config = dict(
    targets=['balls'],
    widths=[256, 512, 1024],
    init='xavier_uniform',
)
Rows from block 4 of a small image embedding model, named by matrix and row number. Rows with one number belong to one channel. Each number is 500 + 50 x the weight over its row's rms, rounded and kept within 0 to 999. All counts start at 0. Numbers have three digits each. After the name is the row's rms in percent of the matrix's.
Before each channel's rows are labels from the 100 images, of 14848, where the channel reaches its highest value: "strongest on" is what is common among them. Only what is clearly more common there than usual is listed. The data: made-up ball-and-stick molecule models.
# convs1: 3x3 conv (model.blocks.4.convs.1.weight, 128x128x3x3, each kernel summed), inputs 64-127
# convs2: expand pointwise conv (model.blocks.4.convs.2.weight, 512x128x1x1, transposed), outputs 52-103

strongest on: balls: three
convs1.19 111:487480499512547527499531569453541411532426467556428572568473607493515478561566653548547544456575588509630487605506451476509572547490510562534442439515552420515468509519467434445452495477456423
convs2.19 101:448363506497485366456562461526527510445533558469479539467466452547483503537554425509483477478442653477470600509478478488491506376508461550426467524466441513

strongest on: balls: ten
convs1.121 079:456474504500441511515422505521547566543463562487478442560500528487408394483545489428514537483492514584345491363466379547447474429446529470521516415504492583472531500529502546544545590477484508
convs2.121 102:515523478589429506608512522498539542545463430442537457478586482642511564424554504489567437458466553493422466497511450576519560510490425514520498469513474457

strongest on: balls: twelve; balls: eleven
convs1.81 079:497543478491559450492471416557481591466527476580646535502474532566496532483449441500441536634530480476554462522545567548459460490421440374491500537478410521541445512530484503511478502492492570
convs2.81 106:550477549513548473511497549456446454485400464520515449541586459468458665522551460468483489544530429506450522467497498554486482600450479471481531477520419429

strongest on: space-filling
convs1.33 152:516534487514456557503575491508440472498527498491449430465517520453580490503371436552493536506529496520384516468503490519524470558543470528512490589509505513489469498471497534498468500505617488
convs2.33 094:555490418530525471476433514474648556435453510475475457516468467357422416595471493490580435595504459498590486484444487551549486475552488509454461425547482482

strongest on: balls: twelve; balls: eleven
convs1.110 093:502496478502442587497448465405513520506507518491450480528530468461603483505324525528466452520584385467440511507553537424475547637509480506497456486504535455561502486500418513504584455505532453
convs2.110 119:463422554532422577575438550473475540517512581521499481488533462534476449388487540496440556535409465497425483437473497524444457540425448475526543547411514521

strongest on: balls: twelve; balls: eleven
convs1.62 090:507516484515449470495563435508492432450509504530434546495480517482548499507669596491544550372514425454522454473443584547487546446454506541501496524505456508484523491506558496535546517512496520
convs2.62 091:510570482490417455480531434475457522533434480457477485454525529571476614499559501547431500487452569520479443495553598592473514496503552531510388456459516536

strongest on: balls: three
convs1.91 134:477522494505503543530486541529494556535525502514522570528528504455475511522444380560482437466457546502497592545492277502512460579577525450507445492496538472529515502517514532471592466450468448
convs2.91 095:435519545471610313500514450517499513488553513510494433501536432409440248547493477500447477539440581463480592495410556541507497542462408578476549512522521509

strongest on: small balls on sticks; balls: three
convs1.87 109:452507468469591410494531543505487555480510511492520565507571534450474544557622561506602525515488552521595499499473503470506481443472454533484538482506572474503504500510514456493578466526483504
convs2.87 087:539539532485491571475520428506505398514501463444477405517471490480442510492498404437547402572476574472494495479494512481517518495487554383518403494511485527

strongest on: balls: twelve; balls: eleven
convs1.65 089:508502482530535508507469508425528490446576500528547489461511540475490535476461443568565522556416445497493485462491520480517556525493519422493518472495565432530534490488479419478399505530475498
convs2.65 107:491597460533542543500472483477420433494472516498586492493541488500514688481561543492588449455431446509596410519532559588514554597466539513532549498503551519

strongest on: space-filling
convs1.94 084:598469487492547470492439466558537369512439504503485511550494496508518499540501544528456494440529479485572516617587412568496465591474423543492492483512521542481490489458505471493639461508476449
convs2.94 101:473423488559430468457485578466508587445542549398487487532518457537444566441421438506479494403492572478477506452480501493456475427546485445438493486406441497

strongest on: balls: twelve
convs1.22 072:472508474476577575490447475373530534516507516489509501505432497530520545520520524506530525630581603625555496483526599503508505466547435453489554486484466520533488487534482559581431513531550504
convs2.22 104:488466504500467333529456496579589566491519510580530509524490549526533554544501511541492538463596534434495566455491506478556512537499487514500531430510485532

strongest on: branched; balls: twelve
convs1.70 222:515491490498553388522552437497516548518549528467530555530473395489383436500494536408491500523447512543569433505505505479520494390443482533498530544514475556480566506536560573594501453507476594
convs2.70 105:461378522465534549512573427570495505527467477443509563469480488571543384426566459448457545545541457575532548498505515555535517457500464478482470510502513476

strongest on: green ball; balls: twelve; balls: eleven
convs1.92 104:474534528543589456509594510627453587521533542531540563506514584525505565508430540492528555578522484518484433498524466427464481346470494442486447481495461544518607502514590523539398525499466561
convs2.92 105:440556521468532498534568404563402552528390478607437496469478521470534481522466449506530508437559366505434395430497492497488544416515520451517472493532513473

strongest on: balls: three
convs1.119 108:414441466460561445531427501604513514515551505425474660519514498510481503498504415461461440414455546493483575469519351550511404498547495478494527404502498477471501498551552479460556480484452468
convs2.119 088:411486485495506555563439498471380443472565500457504594479569422433498595557537545461478568469529589569505495474467490498523484589535559509535515518495418481

strongest on: balls: twelve; balls: eleven
convs1.96 079:484434555485454544501503529374470506501591516528508481443442506490554473572497454585534440482526526560404465399496562387459504470480499481443445536521592479515577512486549590529539520502580471
convs2.96 105:481512582560533573455413537537491597385516528558466527494531426525534426435471575478522550531528476518416370497533525577525482438495533469540417483433498521

strongest on: small balls on sticks; balls: three
convs1.77 095:509475491462480508496453507438521445486521510476443385490496537463536569506319381535462507526534374460376477445538442398538527485586524454515417496489461478510475484512441531460449416516554468
convs2.77 103:491520489531519539528486478484523473563458537505481496506557644557534537510552558532494546507615472502560497446482526461529520678606534437529507564542461545

strongest on: green ball; balls: twelve
convs1.120 084:469502475539533423510560495439446562512658543425704471503459459509412535475408481474479487555482572424540468399477463513482476453559501521532533532504523505518534486545575530486580568459494539
convs2.120 101:471485467422428459578503517471460503455453523511507533523499543540538449514489472500522473443459454507541453402504455493516590478531571565474433504558460385

strongest on: balls: three
convs1.113 099:490494499455495486532535504489523403459487482504548608508605538439505584468546414565470513506455540462429521404534527429521421518549449473486508593507531466464486499491498501490492351501516468
convs2.113 093:459513485400440723584514475465502469463513489605539497506544526631430556581562431448456520525461571486614528450499484515453348551566629513488500500448432475

strongest on: balls: five; balls: four
convs1.43 122:541536490513553534524487523583518421473413530530509454439525480541554532552349443479465495491484440449445470453523462498523483483520444537495479580498506534528525496512507565536430504527521513
convs2.43 094:516520501518495511482503473420511488488469567412473418487514454509336460548507410525434526523509558476576426534454500457479391498523488523500501546532538562

strongest on: space-filling; balls: three
convs1.55 109:535487494528494549512528572471481488464521522530468437496587473495574499473473441570479457426484426494488578440463403466533494545492492522468519537512523503515433492507480509518515530463551477
convs2.55 095:487549453512428556580462407471484467418469438523461435512626520506503471493519540451570546495524567590480462510498466590541547460472532469467504510510452468

strongest on: small balls on sticks; balls: four; balls: three
convs1.78 131:529494472471475443514500460514522496516530539478538530485519441498450506497364387474442496493444446487452514470451460452555499569488456485508503505513514442493454494560459459462481354499437491
convs2.78 099:518485534339547572480483583507609373516532460484484450503419558517521457506598426516475527639543530450483489517492463424436543429508445514492521465515532441

strongest on: space-filling
convs1.86 084:499594515501501553500580487415476444533487545586435478434588535416539397461475536481508499416402532489628536595462520523482583530491494443490553494484461447436484500481478444485529521487529452
convs2.86 097:469419420477483512515513527417601557507527472502484478496507514518576617464515530529575533456470567496529537508490441428540585497516527468479463505454495525

strongest on: yellow ball; balls: eleven; balls: twelve
convs1.21 099:480555525517594575502554582427529487546472564487487421482506492510402472507597541473571531547487588482581484513485621436474489370493480536515465489513522560505643513536578582536560584500526528
convs2.21 094:533439475503487457504498564522499482445517524505468503528509540425554588559508518471518549482521473478507600567496509457563576529501485504468494426494402475

strongest on: balls: four; balls: five
convs1.35 146:449574463473468571530533512492512434524496505538578403505440486461479466462357365480438476518419505512384563491504464562539481612583537534541529531502505521482477502524490531519483490491506502
convs2.35 096:478507548508514496453530569490460471453540510479453530558499549504473459554579430529552523510408587546468505504534520498562415462573555414425478503555472438

strongest on: space-filling; balls: three
convs1.104 092:492471507502447570476460399423512503465511473509530546462482520452563415467337351540460465495495379480522505543536523513536511528502557425491569516480509488501427492466484521522494472523543542
convs2.104 113:474468443523561439442476459532456586462482486445502468550522502537501409450451548453477464512429459490494544507534459528521491445476526532578477513493463456

strongest on: space-filling; balls: three; balls: twelve
convs1.51 080:505489515515605543517521486509545488562518499480426503467471451490584513456537524476482493557477520530573520557549505451501518537469554603470511535498505472535495511479536443562507425529517538
convs2.51 090:517502543541458359502520524485564504531406414519508460484432416516515595501477534541437387526536524509523537456488457504446579441492511484458519506559510483

strongest on: small balls on sticks; balls: three; balls: four
convs1.103 114:487555543491592539500428529636546492452469543495479534534477486546487586535426477540595505541490499575373456390499486459482464459467454446452519539526582559565556507497451547547487588486499566
convs2.103 098:509606447471408520472508525477496520496494452479422488510433432575510441446515477461517494527427531460494533534538482532499501510422432389394484523555507472

strongest on: small balls on sticks; balls: three
convs1.67 096:522489496499506556467515538514507532502527551498571414423482487485540514507461357497450440540436454560378565564501499397505465555514464494469532450504516485509479485527491515465432456520572508
convs2.67 100:500467537558501484510448486399478464493560427468512466441516584490550590542491502494563499496580523496570525506489616472519465542553519477512516561538545489

strongest on: green ball; balls: twelve
convs1.82 094:446493505529547537524429516628483608493473506461583424561477553582493547516508410486520514578506459526387474344530421415412428353481521393486457537500469562510547507535468566488531588507494495
convs2.82 112:517536445557622523537561460488504533559450501569498536506498522538543439517465518494527483425572510501483499524510490520488450498573559522537449509536550487

strongest on: small balls on sticks; balls: three
convs1.89 094:482526523498543561517645427421529507500623513485676631439481464479469463478491503441530458526500603479578596540504623497554486545566483515523513499503484470520576497562559543522606510523526540
convs2.89 089:545549500506534267431495533615484447491436484519472568512548560536549507478449524473465468503550473536445473550484452550443606449523453517530541503566511472

strongest on: branched; balls: twelve; balls: eleven
convs1.64 086:486473523476643455498497491513510516563498530501529532539511424527411443410408455432483530464433566410664511570493485518524501442498519527517524490482517478494480500565525466505439463453478505
convs2.64 096:487530555583498496513533483484520475494489483464523498457575555383537497599548365504505473517574463455490473585472502504557502572500400490427568484515469483

strongest on: space-filling; balls: ten
convs1.118 112:514476504503514483499491425497511515494556511468651577518512396442385460500638520447537439459421466486453483513539428507520482570565533444534456443503515521481558492543551524508644491493488502
convs2.118 096:506492422521536408525541537486470524517487504492507434495584466434530421489564474499534425448466601576575500440476478561561589483555449537505415473454467440

strongest on: branched
convs1.9 133:487465499519437486500523492438481499493458469558425307507497545476587472473582591529490507466529516508569429458502593495456560388497549603544484467488460442509508498516545433472506494493472476
convs2.9 095:537466419468490561598484466543494455445476586451504499473492492454462343483451494488512500519461523504440390508457430550422475465526499468490439475546554457

strongest on: space-filling; balls: ten
convs1.98 111:499553513479521560495527546490545502468527523538415433476521542514609559528325476559506559496549401507464570528540484526492463551537476534456498473494517541471511511492527463493342587529487505
convs2.98 108:485424517540455567535512559479487454506471551420450542439542495517504478497435499492459512508455488503532513436471483596502479533432505457555505488568468486

strongest on: balls: twelve; balls: eleven
convs1.38 090:474497482504441586485503541517468612505583469476475533495456478464529460539590374483479461386489525493423547421494489504491377456501530389486470472504526505504553506517494548536441517484567500
convs2.38 102:466500441482536432439475551551538543486501514531520604500461537490551589446468501505509456495503523460527454525496522443523493473514514451547517488456507595

strongest on: balls: three
convs1.122 130:502506503500564452540547543586535444533516501469650634536558468557389513482603501436602488432447567496544549547487477509532495519495506437490503433497562521478549500539517520517544512469500503
convs2.122 083:464489494531446675525485487440565529575540545540451404496553493489438717543519441476472462481532617551505572610485546460463531534483475481523535529521469554

strongest on: branched; space-filling; balls: twelve; balls: eleven
convs1.40 101:580541473490441378516530441407553443525490478470484586468496459450516589464428547483430513484461444413558487495462523503525500525466468537471489536490498485523456496518503456487490488495505504
convs2.40 111:490486516453491542485474509452511442528492470430465513456507531444507535513448554483567519594536475551490440520479470555520492380402464430469571483459520499

strongest on: small balls on sticks
convs1.32 082:423539493520424444499479475519526501474470469566378448540480378372417496481451478550557522521557387404465440447435378532497454448466480539478509487509547570548475511513508492522576512486500541
convs2.32 103:509531456542590459495469459528459480504455541547470559470473417471549387542526571466491516525543444484437450519502461568543478524545433538491541454567559549

strongest on: branched
convs1.66 090:432560514471593495529497493604570472497497583558502557466444409455396481507399416462520433522509413517522514538505512473508437462443441392506559495476504486488528497493513610554605489516524514
convs2.66 097:428520512536543504451529557393461497547563465389574554521431476463472496499554567504503483510525591501526516469537546502501564505530501521554473458499394569

strongest on: balls: ten
convs1.105 109:529506526495364539511484556441476532485534493456437317444484472443500457477400357534405467527547414485307476401495538480476494467509546484492537565497469552433481500488524476494520534476541528
convs2.105 104:509449529472460434502497510497524583494504404530514509501543508626531524565475495536428503497539540458512522463518499456506488474503501456489563458603417498

strongest on: dark backdrop
convs1.46 099:442568521478431536502519513485504494512557506496458467509393522466496513482487393531539460485498443517354504511440490503533463570490456462497518496509482501477519502496492480520440500482467493
convs2.46 102:473501401555530614446479569520521398592536531549447480506498508657470507518549483480509530608499536434420499576542507560464474516464482517573530475591468561